Rows from block 7 of the decoder, named by matrix and row number. Each number is 128 + 24 x the weight over its row's rms, rounded and kept within 0 to 255. All counts start at 0. After the name is the row's rms in percent of the matrix's.
# conv: 3x3 conv (decoder.decb.1.2.conv.weight, 64x64x3x3), inputs 44-63, a 3x3 kernel for each
conv.16 093 [140 142 215  91  67 101 116 118 139 146 152 124 108 135 153 121 129 105 124  91 157 115 116 137 112 123 118 157 163 182 152 133 127 101 113  80  70  89 166 122 137 121 158 153 127 112 134 129 101 137  98 175 147 108 115 156 121 121  87 138 156 132 103 113 115 153 157 115  85 106 122  86 125 187 119  95  99  97 118 130 128 129 138 154  80 111 112 133 134 151 158 163 176 132  70  57 137 127 122 115 126 188 131 127 156 108 103 111 156 131 127 174 120 142 141 112 135 134 159 125 131 125 134 125 137 120 118 140 134 125 122  99 143 164 143 110 109 159 119 124 134 134 167 137  96  98  72 138  90 141 106 146 168 105 130 122 143 142 104 139 158 116 111 121 140 150 141 107  91 151 131 134 116 112 133 142 138 153 147 133]
conv.17 107 [123  89 116 119 152 112 141 133 106 140 133 156 119 104  83 163 114 129 127 133 184 114 170 135 130  99 126 156 165 121 134 127  96 134 114 137 133  88 148 122  69 167 159  94 147 133 111 150 117  97 128 141 130  95 139 157 134 127 124 151  91 113 151 102 112 147 157 102 140 129  87  99 108 117  79 153 116 160 140 139 107 123 128 150 140 157 114  99 126 117 117 138  71 139 143 141 157 179 136 121 112 104 136 103 158 140 163 136  94 171 131 110 131  89 121 142  99 125 142 112 123 136 124 128 135 128 137 120  99 121 161 144 153 109 140  85 163  75 112 170 175 134 134 129 138 147 152 112 105 128 119 124 129 114 157 131 141 117 135 122 125  82  88 148 156 132 131 101  83 165 122 129 151 154 140 151 152 122 131  87]
conv.18 134 [197 114  67 115 108 128 107 140 109 182 104 157 128 110 117 132 125  97 125 138 116 138 142 100 109 137 118 206  98 107 105 115 124 146 111 172 109 114 122 163 135  69 110 126 139 124 143 115 119 115 122 162 112 142 182 117 138  80 109 123 190 106 142 108 129 131 137 137 114 147 135 137 251  61 140 131 104 145 133 104 115 148  92 133 120 123 131 168 118 148 135 114 147 115 105 118 181 113 114 157 103 143 125 118 106 174 133 127 122  93 162  88 102 136 220  95 136 166 113 106 130 119 123 147 123 117 126 124 138 115 124 139 109 136 141  84 138 118 163 130 109  97 166  80  55 149 132  91 156 112 107 189 142 112 101 150 144 127 156 131  88 157 125 109 122 177 144 148 122 121  95 139 145 143 126 117 150 129 109 154]
conv.19 098 [122 127 120 158 135 116 103 127 151 196 119 111 115 129 169 121 101 122 163 129 139 104 155  92 161 122 145 139 133 122 128 118 130 125 119  98 162 142  72  82 143 156 165  96 104 112 126 148 143 127 135 139 123 146 146 121 127 137 128 119 121 119 112 154 121 155 139 115 120  97 140 151  54 113 155 147 145  84 142 118 154 137 151 127 148 117 119 117 132 145 113 126 117 113 137 144 137 146 122 132 155 107 119 118 113 166 117 171 104 130 141 153 130 100 148 128 145 161 121 146 126 151 127 128 105 134 121 142 146 101 140 125  85 165 132 109  98 122 175 148 135 120 179  83 208 138 147  84 154  95 109 144 144 157 107 121 127 160 113 128 121 132 153 108 127 138 141 121 108  99 102 119 142 124 136 155 129 149 125 111]
conv.20 074 [154 133  92 124 130 103  96 152 133 206  95 125 134 140 158 104 133 124  97 139 156 129 156 144 116 105  99 200 147 111 109 127 115 109 142 125 140 122 124 144 131 163 126  97 106 144 106 110 143 123 149 117 113 149 158 118 140 118 125 145 127 140 142 113 149 154 109  99 112 123 109 173 196 118 111 123  88 117 139 168  86 141 135 117 116 113  79 122 130 138 137 154 132  86 111  85 117 137 126 144 113 140 141 131 115 101 140 125  95 133 185 138 103  91 150 154 146 140 146 115 100 107  95 117 137 130  95 102 130 143 141 117 142 118 132  38 137  88 149 129 106  99 142 158 102 158  93 148 150 168  93 142 128 170  97 115 138 122 134 122 131 121 126 130 135 117 124 143 168 113 115  96 115 145 141 130 153 122 123 121]
conv.21 083 [145 132 132  86 112 113 145 137 139 148 155 130 132 159 113  92 115 130 161 126 112 131 125 142 155 126 125 142 127 122 136 133 112 142 108 149 139 139  55 154 150 169  82 139 106 151  91 116  81 138 136 144 115 176 157 133 123  63 162 110 139 133 142 132 147 131 117 160 112 147 121 146 140 146 130 142 119 122 132 109 127 121 120 130 154 116 122 119 131 112  95 109 159 104 137  97 133 122 142 143 142 116 113 135 115 120 139 132 129 157 114 113 101 114 153 125 112 100 137 110 109 144 128 162 133 116 157 108 105 128  88 117 132 111 140 116 136  99 100 141 118  76 125 132 200 121  86  29 163 123 133 129  87 119 124  65 120 115 134 131 125 148 118 174 137 142 155 129 114  98 107 118 124  98 137 141 168 128 128  92]
conv.22 112 [ 92 103 187 138 116 108 111 114 146 127 154 117 144 127 121 120 113 151 160 124 144 106 141 127 134 134 129 112 131 170 107 143 126 119 141 153 107 190  99 124 160 162 124  98  83 111 128 133 124 106 139 128 120 102 118 157 111 160 135 120  73 126 122 149 133 111 132 126 126 135 133 115  62 155 144 114 151 130 139 169 118 103 115 173 134 125 130 130 155 147 130  92 176 157 107 134 119 156 131 131 120 166 118 116 165 114 143 116 138 135 101 141 122 133  97 121 132 108 131 161 137 132 147 109 149 183 125 119 124 148 125 147 158 103 124 161 120 135 129 103 132 162  63 249 188 110 135 146 150 171 193  81 114 118 146 135 146 126 110 123 149  80 132 126  82 151 128 141 109 106 139 118 130 111 116 122 126 119 148 134]
conv.23 087 [128  76  74 157 166 141 140  81 143 137 104 154  86 114 120 121 155 121 183 122 141 112 147 148 114 131 126 120 134 136 158 129 149  92  90 167  60 135 111 131 125 129 144 123 143 136 106 143 115 122 148 151 148 114 157 138 155 149 105 173  83 158  96 119 142 130 120 119 128 150 130 138 135 143 153 136 104 110  86  81 130 132 116 136 142 113 109 143 100 134  93 125 122 189 157 148  49 136  99 134 131 113 161 108 143  91 124 118  98  99  99 124 148 135 142 118  87 139  95 150 110 113  73 102  93 123 129 133 158 111 141 122 114 124 123 129 106 118 138 129 134  94 141  77 100 126  75 121 160 126 132 139 140 113 150 124 134  89 149 112 142  95 184  61 163  98 110 119 119 141 105 115 123 142 104 176 127 136 139 121]
conv.24 085 [155 134 135 127 104 147 151 121 126 112 119 121 116 150 130 120 119 107 156 115 131 157  97 138 139 170 139 133 146 117 142 153 129 134  67 143 184  83 180 113  58 117 171 109 114 135  68 115  98 168 145 141  45 123 122 104 141 114 140 146 183 112 131 163 126 127 149 147 118 159 111 148 101 135 112 128  97 113 126 161 137  90 125 119 114 133 131 126 150 145 107 134 160 153 124  93 147 128 149 137 122 154 110 134 116 130 122 117 121 131 101 165 110 135 148 144  99 115 121 107 101 135 109 137 140 145 127 111 139 114 130 104  97 127  96 127 120 135 122 121 149 123 105 125 112 136 113 158 137 150 135 123 115 150 108 105 135 135 142 110  61 114  89 148  94  86 223 110  66 180 111 104 148 118 153 180 147 149 161 127]
conv.25 095 [116 118 108 152 138 133 124 106 128 114 106 136 157 141 131 119 102 143 147 163 160  89 143  83 144 125 157 126 170 153  94 106 128 141 103 156 114 161 176 102 133  84  69 113 138 102 100 113 126 150 145 150  82 105 138 126 110 138 103 141 114 122 113 176 120 147  83 121 138 160 111 158 117 132 116 121 101 154 166 171 137 111 133 115 131 134 137  94 145 117 112 123 144 109 140 127 161 105 112 125 139 128 137 144 140  98 119 130 164 128 117  62 113 120 188 105 180 122 142 127 149 126 154 117 123 149 142 130 107 129 108 133 125 126 144 127 104 148 150 165 181 121 100 142 145 161 158 137  78 142 124 129 110  71 124 145 153 168 103 120 132 156 122  96 111 140  93 150 128 115 147  96 150 121 124 105 132 130 111 119]
conv.26 114 [153 148 146  68  88 129 153 134 126 132 121 142 145 133 169 105 122 108 172 129 147  42 177 154 129 131 113 150 143 136 162 124 101 138 164 140 104 186  78  88 146 139 132 109 131 136 126 133 174  93 109  85 107 134 163 107 130 120 108 115 127 138 153 129 141 121 110 124 117 131 110 109 155 126 139 111 120 126 127  90 135 153 179 125 102 104 121 139 108  87 173 121 131  98 122 137  93 122 144 123  92 127 139 149 137 107 153 124 147 177 165 148 165 112  90 140 108 112 139 128 143 144 143 137 127  71 130 128 148 104 148  96 135 129 132 135 154 148 122  99 176 139 143  68 146 140 141  47  96 113 160 172 169 118 146 120 129  81 124 154 132 140 132 118 142 149 148 130 112 139  89 122 200 140 152 140 127 114  62  69]
conv.27 132 [128 109 143 124 122 131 125 131 136 119 126 122 130 128 127 147 134 141 149  97 128  84 121 168  82 177 111 110 116 165 108 112 141 148 129 166 102 144 117  87 141 145 110  85  59  93 117 109 101 148  94 105 126 119 111 100 137 114 157 132 106 120 122 111 129  88  97 128 110 149 149  63 113 140 140 110 145 131  97 144  92 109 144 129 127 124 137 167 128  95 123 134 136 172 118 121 105 105 171 123  81 137 122 130 152 101 152 118 103 120 148 140 160 129  85 120 147 142 129 126 124 139 112 151 100 136 156 123 130 115 133  95 143 115  97 144 127 149 124 132 130 172  87 143 153  84 189 130 103 130 146 142  85 128 159 113 122 104 149 131 113 118  93 129 124  98 148 119 101 150 151 135 147 150 141 122  77 116 131 141]
conv.28 089 [134 116 108 143 114 166  98 136  99  86 115 149 158 106 135  99 134 131 143  97 169  91 135 129 121 185  67 136 122 150 104 117 128 112  96 134 134 108 163 130 134  97  83 189 110 131 125  93 121 140 163 139 107  95 109 146 160 140 120 113  95 139 116 148 116 156 117  87 118 176 135 100  97 123 136 155 102 147 131 125 110 107  88 156 132 174 127 171 101 109 111 108 107 117 178 142 124 113 126 123  98 159 120 163  70  96 101 137 134 157 109 146  91 153 117 133 108 161 138 143 119 154 128 128 140 101 113 134 132 128 142 111 144 146 140 111 151  98  71 168 145 169  95  46 134 135 121 145  98 115 113 135 160 139 122 119 113 159 131 135 123 128 112 117 134 164 102 145 101 124 111  89 171 133 117 112 144 129 149 103]
conv.29 096 [124 128 125 119 151 152 156 118 131 139 112 119 123 135 116  89 132 142 124 111 135 158  95 128 143 127 165 118 102  97 151 163 164  96 122 111 110 183  98 134  72 123  98 170 117 129 136 151 106  92 113 134 128 125 137 131 138 126 114 123 132 123 137 121 123 123 138 135 140 126 113 132 139 109  98 140 114 150 112 127 151 113 119  82 163 151 130  60 115  65 145  92 147 137 120 121  69  84  94 131 104 146 147 116 113 105 137 118 120 127 122 168 124 136 123  99 126  94 105  83 142 150 134 130 115 123 131 139 145 126 101  93 121 117 138 111 134  98 133 111 122  65 114 160  88 127 124 172 135 132 131  92  72 114  99 128 125 133 136 118 123 116 162  92 157 110 126  87 114 137 161 127 124 130 139 120 110 123 139 116]
conv.30 109 [108 114 120 125 126 156 155  97 131 110 153  98 124 128 118 110 103 140 138  87 122 138 103 124 146 177  96  80 141 161 109 118  97 171 156 109 131 116  78 146 159  98  87 124 141 131 128 131 131 124 160 106 149 142 114 146 134 133 115 108 104 133 133 138 136 147 146  93 117 133 135 173  96 155 173 167 146 139 155 162 119 115 126 123 159 116 115 125 170 159 136 115 161  98 129 136 100 112  85 148 123 104 105 153 153 120 109 110 171 172 128 102  87 144 141 127 124 147 134 147  92 132 101 135 153 152 137 158 108 152 108 153 106 101 141 167 116 113 132 128 118 165 106 129 116  92 130 105 173 117 126 156 131 154  84 140 133 159 111 106 184  99 139 150 135 164 126 138  97 106  90 119 131 109 186 107  64 159 136  80]
conv.31 131 [136 136 120 122 155 115  94 131 151 158 128  99 124 125 120  74 108 140 132 143 138 142 133 135 133 138 107 159 153 170 108 114 118 209 163 151 165  32  48 114 120  77 110 121 111 105 145 136 133 138 101 113 149 159 135 109 151 129  92 127 152 147 149 135 126 151 116 134 146 126 116 124 168 113 140 157 145 112 120  97  84 126 135 124 128  90  98 109  99 114 122 123 124 117 121 146 127  98  92 121 138 130 111 141 116 145 126 126 124 116 101 122 119 130 135 202 143 126 113 135 122 155 116 121 106 106 131 110 146 115 128 119 133 131 124 148 148 142 125 168 152 104 113 134 165 156 104  88 114 108  93  94 175 158 131 108  89 143 111 119 130 183 159 112 111 114 159 151 166 162 161 113 138  99 132 155  97 149 143 111]
conv.32 092 [172 124 121 120 137 134 113 133 109 149 153 107  78  97 132 174 107 192 145 108 109 148 131 135 124  86 131 159 143 124  97 116 152 116 147 108 150 203  97 124 150 206 108  93 117 119 162 156 149 137 115 107 164 125 135 115 153 162 109 112 142 158 146 113 126 173 101 118 121 102 111 132 157 153 171 123 122 117 119 136 124 142 167 145 100 104 104 121 109 153 175 151 141 147 110 144 113 154 124 150 117 142 137 136 129 121 120 141 127 120 117 141 106 111 135 136 161  97 118 151 120 129 125 143 133 162 135 118 116 151 139 149 106 147 133 159 114 139 115  92 106 113 167 122  99 116  91 206 131 133  82  75  85 125 145 138 149 133 137 119 172 116 140 149 159 114  52 119 161 137 151 117  89 133 105  64 103 127 121 115]
conv.33 060 [160 171  97 111  90 151 148 127 138 161 133 120 143 134 126 115 127 130 162 139 116 127 134 126 108 100 151 169 150 150 103  92 132 102 102 141  95 123 155 122 172 133 105 140 164 140  82 120 119 171 139  90 133  96 106 100 105 128 172 121 118 138  61 145 151 136 104  85 143 141 119  89 106 183  81 164 114 157 119  98 149 108 113 151 156 110 134 144 166 122  73 162  75 138  89 113 169 104 178 125 160 116  97 111 143 148 122 125  98  98 112  96 113 134 112 133 138 153 148 124 115 124 106 136 102 151 114 156 117 138  92 108 111 109 125  35 145 132 170 140 149  83 160  99 127 130 143  99 104 114 136 133 161 114 137  90 133 132 111 126 116 137  93 164 135 158 164 129 102 138 157 138 106 155 147 128 111 117 110 163]
conv.34 077 [150 141 149 112 136 109 106 128 112 127 150 153 123 124 119 121 128 144  88 123 144 167  92 154 138 130 157 154 111 130 102 138 157 148  93 145 122 185  97 126 193 138 142  45 139 130 139 134  74  96 116 114 147 147 143  76 127 140 179 120 140 118 135 130 151  93  83 163 115 151 111 125 146 130 107 138 122 111  87  89 138 140 148 159 141 130 140 107 113  99 102 125 152  98 176 120 139 103 152 151 141 119 132 141 137 111 146  92 142 151  92 139 166 150 133 105 111 142 132 160 141 103 133  92 111 104 141  93  61 131 142 155 172 113  83  99 149 109 146 144 108 113 168 138  81  75 103 127 162  71 152 101 146  88 140 137 153 137 165 106 107  88 114 148 146 116  88 122 100 173 101 113 134 140 121 102 128 134 158 144]